config = dict(
    model='image VAE',
    dataset='rendered solids tumbling over patterned floors',
    train_examples=97500,
    image_size=64,
    crop_scale_min=1,
    horizontal_flip=False,
    translate=0.12,
    color_jitter=0.2,
    bottleneck='kl',
    downsampling_factor=8,
    encoder_arch='caformer',
    encoder_norm='layernorm',
    encoder_norm_position='pre',
    encoder_activation='swiglu',
    encoder_mlp_ratio=2,
    encoder_head_dim=32,
    encoder_fused_qkv=False,
    encoder_qk_norm=False,
    encoder_layer_scale_init=0.1,
    encoder_parallel_block=False,
    encoder_inner_norm=True,
    encoder_patch_size=[4, 4],
    encoder_conv_stem=False,
    encoder_depths=[8, 8],
    encoder_widths=[48, 96],
    encoder_kernel_size=7,
    loss='l1',
    latent_channels=8,
    decoder_norm='groupnorm',
    decoder_activation='silu',
    decoder_weight_standardization=False,
    decoder_widths=[32, 64, 128, 128],
    decoder_blocks_per_level=1,
    decoder_block='plain',
    decoder_attention=False,
    decoder_upsampling='pixel_shuffle',
    kl_weight=0.001,
    init='torch_default',
    residual_init='none',
    optimizer='soap',
    beta2=0.99,
    lr=0.0032,
    beta1=0.95,
    shampoo_beta=0.95,
    eps=1e-08,
    precondition_frequency=10,
    max_precond_dim=1024,
    one_sided=False,
    adamw_lr_other_params=0.00076,
    steps=5600,
    batch_size=64,
    epochs=3.7,
    lr_schedule='step',
    warmup_steps=1120,
    weight_decay=0.5,
    adamw_weight_decay_other_params=0.01,
)
Rows from block 10 of the encoder, named by matrix and row number. Rows with one number belong to one neuron. Each number is 500 + 25 x the weight over its row's rms, rounded and kept within 0 to 999. All counts start at 0. Numbers have three digits each. After the name is the row's rms in percent of the matrix's.
# gate: MLP gate (encoder.blocks.10.mlp.gate.weight, 192x96), inputs 0-95
# fc1: MLP up (encoder.blocks.10.mlp.fc1.weight, 192x96), inputs 0-95
# fc2: MLP down (encoder.blocks.10.mlp.fc2.weight, 96x192, transposed), outputs 0-95
gate.7 116:472511489485487479456482485484499489484520492486507517486537484475458506495513532499454475489449498459480471488469505461497505489446531522489478475498524508494528522494508495527538481478438465521504483488534543490463467475459489489514492485490521484533469541512506550551519503501483473468
gate.10 101:500512495512507515481497504502486525549481472552535493501486455503508521452552472522517509483480451515492445529497488469508462506443508520517454492486520517499506483467485470522474478460494517508454537510546499493502510501480491498497472502509477523491501526504548558488483550503518513498
gate.11 129:511521471467500504488543493483501514498483526548497507532532488545511488476549557530541560464532506496518463470495545509500488470464511513500502508513499507489515495501541524480451468496490518520542503483460501471524507536514478458464441490483494485509480514508486519498520518510495496531
gate.12 090:489493489518534507542512487503483509548460466493503524487515532518504507534490493490518502507550532530523495500515509477533553547524496511472501515471510517489486491541512491507471538518459497475506578501458506483547532526516527522510521503511450518453458474525500506507475488523506490484
gate.13 091:468500522522478500452520503515510508529523549489521503463484481465514512533487493482440449528482497494465516497503496459511474486533483492510526509503556508484519514523470517520555562506479480499529439500528538513462499512507557496519519467489507491481478519517484491511516519486500479488
gate.14 075:496476509487545498493509491470502548529541524534476493446468494493521509528511480531507456509497485489535499514521497486555453488523516509502516498508493509528511500484489483518451450504492497494486468480489471517493517512473506476458529545512549450507523464467529526529509528549527515493
gate.15 113:535498483501527445531509519494500519476444530512498525522495493515481467498515486485473510485443449513508508450527523511516453521484477486486531500513507481497484502478467527435475488558490515498484535525505463519477507506489507486461462496472435521511490479506491517513517463485495485514
gate.16 083:515429529512518474506490517459511505539495552457506528479521491494524494501505499509497522524430506497490501500485469524477539489486482544495531484475501490476477492499516472512458501516499515498509510544506514501464518501482461487488477511518532483481431487460489440498462516488467502476
gate.19 092:540505531474494470515481493461518516518523486487511525472572492475506480494467500525553512483536474507464512470521516478498527494494537476539493532523491484492518446546505531501491474529482514507520491469474524493471437543469500469511504492484521508540532475486485468491510487527481510498
gate.21 107:459467519518473543540503482483507497500488524477534541485496512498536472476512455514552496489501541524490501552508482506496522488523511539503524492509510531501472502524508508480449473520518513491501487545476524532492491559548529496510541501517574488487477513516489484520533481515486494522
gate.22 106:498479517549532504498505483491492524508558475534503459496524486486505459492498513533492484461496515491540540487515493519491455478508521514468524446520492456541500517500515478507518500490497435485534451494518480535505473534486485481544466464538516501549516487506518495514536506479492493522
gate.23 081:552502514505495517515509484537509483529504515572496522465496446519524489485535478504505468475456517487521519510517491520473476537521489505531525497508528483521450510517487523516457490490541500499452522466522545490550522540467489511513472455475491494464475501498486460511503488502509497477
gate.24 147:518520490480509537538488472519498511497492494475510542482462511507520458516491475508513539542536483525504519496557501495472561470515526500485514445473472516510493518497554513506512517473577506499447485520534524522488500504471541492513502511507519494508505503571519499487499505502497513518
gate.26 120:486521454467495507495488488451427525519470526524488510503530538542446500521529514488489491496503457503486491462531530522482498507496490512513564503507474496516472511485525488508471555510468501500460517501512526517467517482493468512483508563482523480517483492501499499550485500516533470497
gate.27 141:514537505482554527512513522543467519488514509481481497536473509508539496500487529520533516537517515528538519518512519528503525554507492473479510535520542528525519462480508492503532547515512495453536486503496445493512525502516519475479529508545515491484511530522459486467485481486518549514
gate.28 081:496433553519503511500525484476452534525524528484493521477542533508476513461476476472492481435465514474497484519491526541470547525505471506501526476528492528518470494529529491521478520466494523507552509485470478519479505488500503476503519463530523482494483490470502486496491515520507499540
gate.29 120:526477490550505490474467499497530483515547490486536493537535524512523540491489487515535499494518503510477450507537528493490511496504546556481518515519484544510516481518529499521503480540484522545485497502471554510510473457490514495518507522501557550517525500468511510547518534500504513495
gate.30 110:493541473501531519486490498533506500528485497518520485455535481477517487539472458491537485534506498477454491482508510512509467513438535491506536460518498484499499507548515534519502488486510470539449487507506509480521474508516463513523506455483521493477489507438496489457493537463468468497
gate.31 080:490456518481543462470482484504516557514494547499512475459505487521480450464467531542500479499498494511499478523477535470517504481497472521473459513487540500466471474519485492506486484487455492477529486509497519494482473463486516554546506520516482498510517521556519486504470495483505471535
gate.33 115:523454481513529490482475477468520517508527458491460506508526532506485500549482502506464464500454475495505506484499531509485510485442533475489492445491525488453484541481481538498512486514481493464479544481486489487440489481511511506481475507486497486494516515539493485500523489443460453500
gate.34 088:529517506482495517490482525544496494470506515479505471529498479507516524476548485513519528514516505529536521503553508509508517525509487492463492464521544477528517461486485508514524529482493500468500492546480486486540522542469508513468438476523503456520519501510449527504435473462479491508
gate.35 114:479537492493503494507484502490507493534527502509524468497521540478466519514495458506506469502480537498528512507542497483518504481533487502503470493467521463517498531513514513514468475454492484505516520477460498455486507515455521512507513455529536506453468493508493495600520531492529531530
gate.36 097:523524487512494526503456477469469517474508456512516487506512539537505507507495453502480494468487547471506507560475514460502502492500530451538535514447524483457473481490512497507517508483512471491501490486453478536511475497505506509493518534511453468523472465549515463471508518481490483516
gate.37 062:471496501505529483484510522444466490493505527493504507487485490483539469451503483486508493522446507470489457490497488484487508486475522503522516502512541481440526507535509508535534497503470521487497502493478523530525517494498471499479544439563516501510476478495501520491520561437498488474
gate.39 098:530481512528483532490502508534518532503523507504468488501469523478535485557535522492497526444448458491474502511489508485461490462545489507473508488506516479511531500512495485488454521466509510512492514526487524506494499521476536506498492498509440505526515477526527419496536468519514464503
gate.40 105:521506483488483526502490506419509506475542511542514466480459493548503494483477524495507498493526522493514494509540477465523516480499494540540514499545484523478518505504494530492550468497497505477480486510489486554490465548507513486441503509490522473506478490469529517465539534508478529476
gate.42 081:540531526552453490519495459543500521489519471460497504498470533518531513530472534483504514453520480456491490482482527469504492498506505463512492514473504508506484487528501497490465451490513470519523498538507548527441502477541525504505508507489559491493459460526493530519502507502514483493
gate.43 087:478504483503495497496525494476505498512519506465474506502460508532527519502536501472511496496499518527513480510539483489478531535519482505455499525491527518496466497458461563517453507522496513479518484492437550487441539496569484491497531478491547508488532520497514495461503472491468510493
gate.44 097:531499491484505533511480512510483508464494507555519515479516475524506505498521446461519478540523488504500539486520495485523494470492495502475501552516464519468461488511504492493483476489576496456531505490495501478559492523486489512517505540498488500498484489528482501440456544494454473478
gate.45 094:511539457476516555532525500514486474512494563502500497479466461516515535483545515488497501496530516494500514526517509465493547475524503495483480550525483499495521518464548481521459540531518523497516511470513488481527487522490490474492517486489564523509475493538496483472537518522494542492
gate.46 111:501555520509530520471519470490485490493511511503493536452538477521505509533530504472515475507561433486508474504488535475481488482492496518500496483538491494471500499486540541520466499447494526499550483480492534546483497485526488511505488483453514461501511532488500519514496491514484439524
gate.47 093:546500489531490519509437484464515502503470441495492475513499512522524531498519519526510506510498549522501484493507503497487519496510497535509516531497514467467448502492490443507477505479502514486455498492501503503513462536400510462468510486535478531514526488463517495516497511509515530496
gate.49 098:519518479496501511474518513530487506500483488434483517511512505507484519559472529513532527490522529507484480523536566525508477484539501485506523471481480494505456515517483522506488547526466515504503543531484481489472535476528557522468473505467473501458472539511506535511474512484523496486
gate.50 103:470497501528541473516556471481489531490469524542522526476508482516433494512516479506510476479462480504501511529488501464501478500519493491468524530515494527549524524490501485504465550489502513476513508507536489480496521472544504525545510537519473467479474497449519467496487502523528456518
gate.51 121:497479485416496547509500501513513518482530493553469513509501531540520504477487511496479490488464480509495512505453541496489537501465505497487489451487468508497498449495501481515535510520500483483473507494501456537479519506501541544515509562530460503530500522458477514467491465495499503495
gate.52 119:502467466523469545492422509480495500510487467454500507483511474523484483477473471522480498507564533498490507541496508492513470468506510530493497529470473494462492475515481530505493521484522514499495474506478482496475468527547509503467548489507508461482519523476499532445495527449497494489
gate.53 082:512525527476465450497534512529544514531497554498506523503481526536477506520541516504500535523527530484470488499505536504542520507495514478503489507493504481495559499497497435473476515470426502462509509491479507429543476524517485487507499517477479476491502494511501486468519519484503498499
gate.54 074:488528490480543439501491467516489476516480485545518511479496496503505524490500524482466521485471489524477494470474508483479486493501503458484471497510513507471528485511490515526476506509464507513484533522544503522543477533480478493537526544462431493458493542448504479514482436499505497516
gate.55 106:522495545495518508458508562500502512492515574506523460494481562502514527523528513481525502556529494514476511512540532489524520513497496530518499503525498516504476479504514507509496518487447499453495530533476509464528483490557499461480450498495502481483499530508501522482490542515520503503
gate.56 082:497548525501493501474506502511492469488498558533466498500496454476504484479537456488496440495499501497475433537511472488516508493501506537514488446489466471516508505490526472497507506503481507484529449474475528484498551484470508527481513499495472530524495494448448474510484528527489500514
gate.57 124:492518538543491510509482453470508522520518501562502501469537525510523490512479494508489515467505483505532514481535503462482505484467540478461508449518529508473509502504504553485530529471494477514469481492515507515431490481528506473489513472499534496547519485464485495493490536512519535452
gate.58 071:491452519491481503501554505503525526493544496490505449492459518496482536462535495521479505487513493499455494486494545549495477515490475530514520470491483505521526511492460513508504558488483496523497532516537476499461505483517534435499454503500526492451495488483463489511517487514527512456
gate.59 112:499497477481490482508492463506539472496490459501525506496549504495497487499506473490509451490516448479478502479497526491542506495505528510484487508491498476516503524547501507497434464523516459552471582472496487480532529498445486475509484467479510547511495459497506513524517522484486487525
fc1.7 151:486518500506520488481507507502506500493524497493516524508519491476462534523533543530445485512448512466506493503490528467527514489462541522502504486507537530497550535488517494531552521474446492533513508499526546495502460479466523497541484494501521495518487543540515543547528508510511504474
fc1.10 096:508479518472487482500495495496522462465524514464457530494518530477496491537440539486488479518523523495487538479490517517520537521561495487475513508507492462471483494506497548502547506516500457500511471489464513498500477502517521493504527503489534506515511470493428448501521440483478483504
fc1.11 127:498502530516513518482508532495502521492475544485489518472467502488467491500525538468482481432464513485473493507455485505473545500520472510487467489485495508472524480464481470467478505533459517525510507504467558485480465561472485475483498503475480493448523463512465470500511520507500498532
fc1.12 094:531517507489464511489500540494501523470516505497524461544477500522500506509549505522500512511438511476510521520453493524487465485477502538519525514528492492536515535474504520536542503484525538529503441528551521497488453501497477528472503507492532479536539547501491504507527498463505521504
fc1.13 078:542471505481486507507483511512480509540484469520497504490505540468539474504476492497464500479551500501538491502465538492544509504555470475515470544524536517448514503513505525438534501508467517514512475481508506469504556507508500475543522512476535474517493509479494490511492524464467504530
fc1.14 094:501537454539502528500456472449471500482490514467492495523491498523490486495500522463427524487461498476494524502512504485488451482481480498460530513542475485484502482535525474508525497497486509489472497485496523530459469522511499446477534530461482495542526525504482503483511477498460480468
fc1.15 107:526487491507507466530497505494496512474444550499526507554491527520506445490522474483463522494454469508513507450521524503525488525503470513508521503522504469496493511466508525439488503563499524484478532516524485534507536516511507493459472509508465503500484491538486527532502472459495472524
fc1.16 083:513485509512525494488442508455545532523512518490484532549522509482522505540506514530497510516443514483486507522513479549474466520456478531505532514508462487508490526527494507523494482487458531507472533525477477514518497525489483451465495518504541460474470478487519455505465513522506523506
fc1.19 109:536517525496466502519489479488542526519520513517524525479532523477517490502515495518565519460568507539485525477508523461502546491508534509477474557505498491523542439529510518480501494529478506478515477511468508475481455517508510498518506491481494562521517503502516467500520491499498523520
fc1.21 137:529493507475573466473473512530493533549506488526524464554509510510492500524530516515443502507479495469492520471532506499485485521484465509502496523529495503496496496540509499504520508475460509560494509499549530514484521499477531562492485495485491533515503542502473525539486487473506514464
fc1.22 144:506532515456494495494508508507514498491440517481515526503492503511503540523518476474495483529481473493480462506531506496509537541519475508548492539476507549466492473521509512528467490530510554546480559533459496521533525486487514495474552541484499500465471498474482502490497507544520505488
fc1.23 075:519471495509487508520481495563500510508570483564467527468490471536497480504498490528466522471454502491518506536489519513479457487530526500530520529533526478501488526521487520476492513483545514488483491466554480484510489500484488497544496525464515479448505508516523474499501467496475474509
fc1.24 103:467484444504506487458535524500530470520465492488471474543491472516545511503535506514487485467470551480531509506491449479481471517497499484513476529502515500481542494474499502528497524489529488479542502491501504492556502535499475487492469507486472486481511550513427520485468519490473522500
fc1.26 115:477487517525497454493524497484530512524468455482465522472493496476496508539508540527469505517485455466519548481506479535471510469472521497508469506504539486493490521456519518495509523500498502502538525469467548536520480525496506463522463499515477493444538504537479516477486498456521503530
fc1.27 144:511480500526458484488505503450547487521492514524539529471538516507466515509516488488477490472482507480479513497506502477503479468518508543523507469488492492498478539534498510498478461481488513580476517496520574500501487505495497523528483490468501511525511489477558542550524529511498461507
fc1.28 076:526501454522473502519504529482492475488496498519469478498472510470514510530482501488502509576571478507482478528543492462495495502456513503487485528479505511517536487503510552483475483493518493480465448554508495487466479540508481510469505525482478546487508512516519510518504485456542490478
fc1.29 128:527473500537506483478466503499528478506555498484551513520525530507518536497480464505536511504517519520478474504518527518515494514504544548483492513518492556498500466510515508512488458541485515536475483504459560504519477459499496486529518523496550554501539491457512495527517528497505507498
fc1.30 144:520480526488504531543465490427475517515537508520497525484518516546510491475514535518507518488479522511520478494470533508496550452502523531477504559536501524526488477502507521474476527513517539480515513522474523512471467494525511497502541494459501453548490512528506529477473504516502519517
fc1.31 070:501515503498535493489461492498518532496484547466471483454510468502510524483495531521493461507500510531562499510457524469503474462479496489431477513462514486437470506491484505521504505476466501483533479468515530495463486473512531514542512539491471485516488510536516536491475497500511464513
fc1.33 122:479517521496537509512546518584518498527502549522537511481467497505539502479541524516513539508584532507491506510527477510527508532530524517497480534504512513511504515530504506503491522477534480520514459494513502474533518534513479483521509473520511509492499532494507522503490519531526538542
fc1.34 093:527530523493503529496512529553509496493498518483516483559509458522542519470538483524512530533543511518534501521538538527514519521522505499490508496548528477528520468499492538520520535512499524441502508529486476519505513535479523511470481498509520458521489520512471502511442466470512504496
fc1.35 111:477539490488486486506516525479491507536544498518508475484519539463490508517496452515502480509485523516528524537547485470521511479537488511465485488459522466517488539504490510516485465458472489497504539483449497450463501519469523509495509486502523520457469492510499509585515526505523508512
fc1.36 088:485481497470523479507545522503521497502503517486487508497491464454480486500479575481497485524510467508485482464514494542496532519505452523490476470525488510544541521508471483502489501491506519514515508515556535446515510513467499469502483462492552525513539512456474528537484478520511516466
fc1.37 061:447481523485479478512509499493492489502521497512527507536522470479482516521515483473519476499492553464491507467470503510502549534503513488526528484548528475468530471537509531525530531474459507483507494496498495515486553490543448415510519491500504480478505492485466522477504535491512485487
fc1.39 103:525478472539490530466512500515507530484539506482500486480425508477528500549516506471485561458483471509472516511504488492475492475532496492462494476504512484514502507527494503492508522471510492512449479538485535489481472508463508499490507514498461479514503495535503433488539434494519483490
fc1.40 140:496507492493529544515485499471469570496506510552491506509492488523451543518496547505464475499539482488495471522495506474548488467497493483563516475517533512514483507479493523493523494478498485496463512508471488510473472534531515492447524519480515456521472485517509494454550520506497506483
fc1.42 093:535512497556496487525504443503528498474509436449475516474469538501527501516508537493507520482516492504520489501478500486503492472551484473490513563463522503520482477508495509496448496516542494495557479515496519516513482488524514499540510511468521503474449464505500534533486484530504484505
fc1.43 114:523522532522473503470492509535514520505470488515535500482506531495518481521499534532493525530566501488518528464461489523517493486523538474536509508502480514512511498530537488488536536485529476520491487499565493529562500527466515488505484517509448524525507536506520528528476544532518504503
fc1.44 108:541524495493513532510496515522496512466489476553522526484527495513520505507502489487534504527532477501497553502520511491524502489515512499503495570503454525464464495502502485495469467494591507460524518476512513470551503545500511508534515545522490501507486469507498495477476526496465473480
fc1.45 108:515527458478507557503520506470475492491495557502505486473457442507499519454522512479478496501534511496500500520524498481503536484529511493512491549512479492488496514468526457529458558513517502503520497490515470458525476520488480473502528502493556518520477475509492470469519533544494537502
fc1.46 135:476520493491565536482520494488511501525523525498466558456489486514499530483521540506512483511533469484484493533446521494454546473497511529491509513523496509508469497513524497520502529499516551493533517465497516488463492470516493530527484442524489443504465539500499516511487474485497492529
fc1.47 096:481495502497512474464546513518500491498520539490495514473492457484490470513472478481465502483505442456499529508484505488521465507468501473468481471499501531535542511487507547530492483543516483523525481496508472488501580484578478522521463531477509472491485496515488516486497484484492488521
fc1.49 111:504492488493506493473500506531479483475488463452501505502522505513469499573452507488503518502534521488477499530524568522517489481536488497505524465490477493485478471528509503502470530548451514503505528536471482484469520477493546540479464542481476502457470502504502537496478468499504485474
fc1.50 105:542469502484463508534447531474487498454520465482514504568490506511503503491482498533518532522479470517481455475479511498533513508521490503524532509504487526514479498504510485485498522508535474507444479529517499527463501466453513467478502520512467529548505495493515502457556491534502513522
fc1.51 109:502520533594495468500521498514484494508483512473545515512502488450484502528496518502495504508523500503510489511534466494499474509553494488527512542508533499479498557501492510475475479494519517503495497480517542447503506476505449488500496459478554508459486489537545515516522540523507485520
fc1.52 093:511484471510456526458454510537517531497464472451499513501469443503465479484499471529512508517559507502455508538480509541486483479499469497509479557472488479485465502466484492531498522478493520493522482509471492482459501516518487513500519493509482473478551529495507515458479507478500459486
fc1.53 083:497551514489494524477531530527524484494495501494524577469481533503494489520505528518506533518531544481472500480500524496544526483515510456520499505478477460478525537471498445481466503464456494463514484524517493431531470524488482491510511521479479479490525488512533504478500504483472495502
fc1.54 074:499502540523514461535495517517502491486510474526518486504497499476482493559501499520442539507453536489497525480546510506548498522458511470518477509501501460482519508478511513516495498492490488498498526464527520480526542466511492489537455494490455461471506520524547504495476479541499560493
fc1.55 080:495522451506500501520473474473491481512499466525491570480518455517472491481471503500504488464474515496503502471489471482482469467480519488505501491497500516489503542541499516480516454510516498566462485462557484507488540505437528537514517471512511536536508482484509469539520498509492489509
fc1.56 077:489450456511535488538462459474504530469518499453513508469481550504468511527431526504496521520474493514506505487503506495479486528506472487488523507504545508489506515477498536478518447508531506500478506498502495506502498494546522475529506547549527477533479498515551512469510454498516515494
fc1.57 123:484504506558495517513472473476526505506494513533523484459529514532488483529498490523466483468504528494500530503530502463486499472508527508459506476513537544473511496516488533503499539475463495494474444483493506503445491506526520451470506502488517484554523512456507504469473528502517557466
fc1.58 069:521540499503546494513497538483465461487466504539483543498496487508550508503512501499548454535494485491488523509475501460517534512485541506476457541491521505493513495530538495488525446477509501504478490511461527508490505499476468474472551479521506515556503498521526542473526516506516471478
fc1.59 143:517509481492514484515521487499534489503473468509524522489508538497533488509508482504513491516530439506488518497496546516506527509533530512491508511491501474524517516561518519503464503521541472557466585473523497484538523511443491506504509487515522546534505489518521522530540502483515498539
fc2.7 171:500508528479528497458498496499466502496498480489483529490503485451469538489517520530474501512446509489493448511470542462519519519486516502507505501486540542493529497474495471516521524505405492521521503513535513473499453468482496491517481489489536475514476553557498522504506501490493514486
fc2.10 089:508506487493491460553465509486504464464485476493508523536512533510477516516506524533504467481532526455493506505480469518513495482536484501537514476478471489470508478457492520465509466493475507506481498514478506455501544469514506549518517508469495568501528457454494495516554494498502462489
fc2.11 081:454501525492515519522512528489520532536483510544528531498464497495512495513511528488499454490491493502492480517465516523491557520509514503509478457464507513498517511462504502498509543538469532508537501477493567485505481549450478489471500489485504487464533481545510437500503488530515517534
fc2.12 092:469469517531548498518492473483499464523492462496478525467527484524509526495463488485490491494568475529491464490539487493513514528563504514488503509495490537469482494534475473476469505511468467483486571480473517464518521507526523481543470499502473516492488467518515502507489520527456498498
fc2.13 101:532490479497508482532496540494494471480485430496505488541499497549486533488479506516535537459490529505518494492478505519472537551469521461470458460501467476509496477497517508467462461487473504530480542514489481501492492458506466482483454511487480502539516491494528536476497515509510523524
fc2.14 094:549520452544491507501475487500493523485528512492500525519465518528473529471510500491465568482477488501521537535538489502495446500475484501467511549536504486494474496577507503512513499509496490483492539480527502555473480494513479454496540499488512510526529528494510528486486502510472487501
fc2.15 101:482471497498489537488506476511513502527537433496459486501488538479513508499484503509520460503502520496505503505463498486470523486500495465562458492473483532484507465500508503523486480477504508496516497458468544485495513454445490516538501537535570518481482498484496473448470492487469527501
fc2.16 090:528466483490526492500480500458530513522480527479471508489490449471532477509481484547513482521449509526469524498520469538479467521461479551506514504485477495504485516495477484515501519486459486502483559491539455502497484514484514464466468493509490463463475464499492461542486501458485488491
fc2.19 130:551503520500496501516483482510538524497531512501514508480542502480511500506492486551535510478530512533496545494498526461494546511524548490501492551508479490524553456547500521484467504519459499494509503512510501473476463528495515495491443479471513571504519516533492453489494488521488502506
fc2.21 125:554474515493564450495478500513487522516512473552482475523510532521470549513508539504451480501497474493488491483542504506490468489445487491471488527526473499494498494529508485493512501480457508547482492492551497487477531465473526548477472477481481512523494502487495522509525475482526502469
fc2.22 128:509533520441474473495498493506513461506437516492495536488494483513501536525492455475497480522475471493472428484518497489509514495495492486537501546473495537467510486499502523535463496511497539528478558493475503490526531482486490497484548530490473500464464500452474501492505494531502509477
fc2.23 076:507503503489542528487550514464539497512443506461526535541515507482487539513513487510523485552523500519509512486512514468507536500511482522477480475488510501493512507485499490504520525512502473534534541568449502504547516495530525457496506458536457533528484483491478498513505519518528526493
fc2.24 134:490488509532490472479503523476514488517498503515498470527527490517479537486531512521493448495494540482494486517440508507547445514493476497492470561516509505514517489513456481496494487527424485516539506491469461455534532512526474491479496501506461532494507503449471521523491506499505469500
fc2.26 104:511495517556506473513538511488522517487442456475462507532454494461511524494491507537492512524489490481531520525487459496493534486491515486497448534488572481505495523468482508503524515504514501506513487482466536512512509529518514465509462487522459506474533485510508523441518493456503514513
fc2.27 061:505495488488530512517507498492482524491521460568480540511522521467490482517490555541513541514461516515495480497412535525489485521486533490507492536497495522510519477497478483477512534515493496521502554482520476490521479454547500491494513480491470532517530514554484477513510526492498513501
fc2.28 071:536509459495488513516514523512514487486479502533475456503489478475508487525517491519473530520536477490520482508544462498511461492453511518511480511496470511485519484473481548471445443495488484496481464583524506472476488515562462488483473500488479516492516505507523508509488518475525522474
fc2.29 155:508494485529518480464482500525500475496540509489503520518507518495530549513478467509532521496484523507512453512487539523478490511518570528499480553542492541509535459502502497513498504563467492531472514497462521492532470467522506496505517512501550562481544495494492492513485515500514530484
fc2.30 112:517480516504466497524486478450483473500547503499466544492511500530488477470508519510536508494456502518523486491487524472518518466500536549467492529550500522541497478476504515468494528501513557492517527523487521534486463503495519473502516517461504458569500513540504521465483492515504533508
fc2.31 080:525503478529465505562494506490499466505462476513499543521467512489495590491518475447474510547493532486493541499484487541475510492499528486450510498548505504507540515467483498500509518526505507523480488470504508508496510517521488473436487497482541516498488503457477484503523519491507488515
fc2.33 103:484519507503486479500499517489480452487478489473532479495472444535489531474473505484518538490515506485502514505477486487540480497510470527501489563517478496519509454517537497499471445502497547556506463512485510538559537534477464502543530497501498489525474507477508507506485512526543513497
fc2.34 148:492499496498527504487504488482462515482517505527493515512538524483513462556457521515511504500494461476491503508465496490494486512476534507521536538471472538511503519517508487476504511520529484506514550486534479456500502451561498485523582496495488543503522537530510493488546537517515530489
fc2.35 114:478544468498511483504499515494499502505514496537474484484501505434461521530496462509506492520473550511507558528508523510509502481525482479477466482427505491539497542486490477529491496455477486507511487502449467499471515497483513481466476468519519513483448498508491498562498510514533523506
fc2.36 077:470518495504487520526448466517505491512511459471481483514553504505530485469506494482487522464497504493519476521497504511455468494492523546489512474472501473484454483489546507474455480452493485522476463502467521526514481501529513542501517470508517476529538437539520480530511515488498538483
fc2.37 056:539495503495453492518482505527489479468514439515512488540493474437467548560508509515487509500521509466477449473466514517481517506483504520508506481532519497528515522516494500476483525484486452516498518502521458479500537503504488489513514517466499545447536470481466516532493514486481499531
fc2.39 124:487479531451516484510501508455503499470507466548524533497521485487475495469502470502505442522521507505491495517464502486477520522512530516530474532533512523483490457486486530514461501536484494478509542478530485518502568462546495500476544491519556504510487504483473512493465535524494477491
fc2.40 139:485498516490519556500486516490499568504514513558469516523499475507493530511475539509484498492540470486510464516518481491551466488479469504548504475498505493500483506491493529488533514459494469468455531477503483502475447529518493485443514521476515455511467488518473492474530529511478497483
fc2.42 097:524500504536459482541530462515536488456517469441482508496480497522519461555497527500499534494529484499484486487484480455507496455504508465512503557493510500532528463500508497498476514505540476482523443532494485524526503497556496501535507513500508489498466457492473529484516486511521477505
fc2.43 098:479496487479519477526544527501501501498540532507482523514513493515513511496516497455527482483456507499504502504518508495491543519529476532485515508482529500510480533487471506503480499514484506499508569512456513477447543473577490519542544497480539534514498481500521477463550476464470495493
fc2.44 117:476481501510487509494541509523516542535502528476495478531506517472497502505502533551495496496496516524507418491458446505489499510495497482523494430495536489521541493520496504486538535540452506535480474510495495511486487472525520472463471450526512517500498530518492492511489496503520534533
fc2.45 120:526489535502507458514495487524499515486505431476482523538540551503503458581489493539527490536475488511495479493459492539500464514486462504501501457488526494497491484529467534482541493511482487483494514547497490546502514492528515488478516484500437500475513512519491501514490472483497499494
fc2.46 116:481530480521573536498506503489509508539504541515486540477500477519481543488527537494484495524526464503479480540454519481458537485512526520499515522550495528513471512497488467527517511535502509484509525453480507468477509471513498500491467467520505459494469528539504525515510471496525493544
fc2.47 095:496526501493512535491458514463501510481493473507517501518489499497523528500507512550521538491525513518511485486533500498481514535529529519569511509500510466465466521512493472504494497455489518486509516473524489515498421514422514471464501469518501527512531528492530496521535510541475486468
fc2.49 117:498497505510489491528512502481496511487482552530502502505459485449497483440548502491482491521468491532507491469471469494490519510480495482475483573498527499508508538493499484500529518446545511514508438461530498518529491523498467442494537474525490509496518484479506456500528504511526498527
fc2.50 085:498480497485455516524461545487509467499533455476507483531479479515523479512477522533532517501495441492493433480478494522547484489501515520526513515498491519493482488509510490475478481514523473498468472518528497519460477477462494507475493465508487531534541519481508531488562526519453521516
fc2.51 111:474482502433506540511481521502533486510521489540492500504517523541495501496500490475499461506469478468515551491472502497492522508468492525468495423495474530487494466503528535500500486532479487482496475516526466530499528511505532514552506518516485514522521514437499544486517448489482501530
fc2.52 118:472504505496532460503544489519499483455504511534488492506479526480523534511517501488505474500462492526471472463498513487514516516506484456493518436520525506513510513467525457475495483507483491492522503489511496491504547461450479486533413515498452518489464520517507445524495483514482486518
fc2.53 097:482478469549497484537511487497479525498476457498452487508499484522492533517486474468508505487480445527511498551489469453470494507504487520481482513506523510526466506520518559521519516530543491532535526492490520548494548494498528493525546473516489530486462523493457523489515501513488463490
fc2.54 081:469505486485480515455506515503487484523464519507513495511518503521520499458484517478547477490505459520519486513478535522468525494511480535521528556469489510533463500558517506498495507489481541493526502556490482548480455480527502510467530482502568475501472469472498506505496528490520464519
fc2.55 132:513500519498500489459515521496503507501494538496514454486477547468507530572507508449489499535521466484478504501515520470517516505505502504527467511511454510491469486519501505490469500505432489455505517483474511467519456490573496459477459499491494483486469517504504533461490541511511496493
fc2.56 061:477496527475523503474482487560489504465503549529508466517546493489482496504524477485497484469507482494477513521546458488553500547516501535494528471523465512472483553528515480501504494502476467546498516469502500452516548469516533491498480518497455515521514516522500515526507524504501514455
fc2.57 119:484466534537506534481485469494515542511492518555503514490524511499515486546497462526489485504494485482500533502477496499497494480464522510471470450514500520481486479490484538506517555509476469474469470502507512523465490481534541445482521445509507496519524518492478497445450503515510530462
fc2.58 078:480471500519498495527523466508503517474537522473483460499519529489519524501524489540503532513515530482482494454514497500509472504508521506534560448494509468502516507492481475507479538495498482530490534543579469456500480517538538464495441490496511492482516511496485467538517514486521522493
fc2.59 160:505494503465504508530500484507526489496487449522509528488516521487509472487502493532504504515512457507474484502455584523503525501522522513512512537490513449512513492532509513500458491508532486522486583453525493485528524506447486478477492472504518552530492477526473523523510512492502517531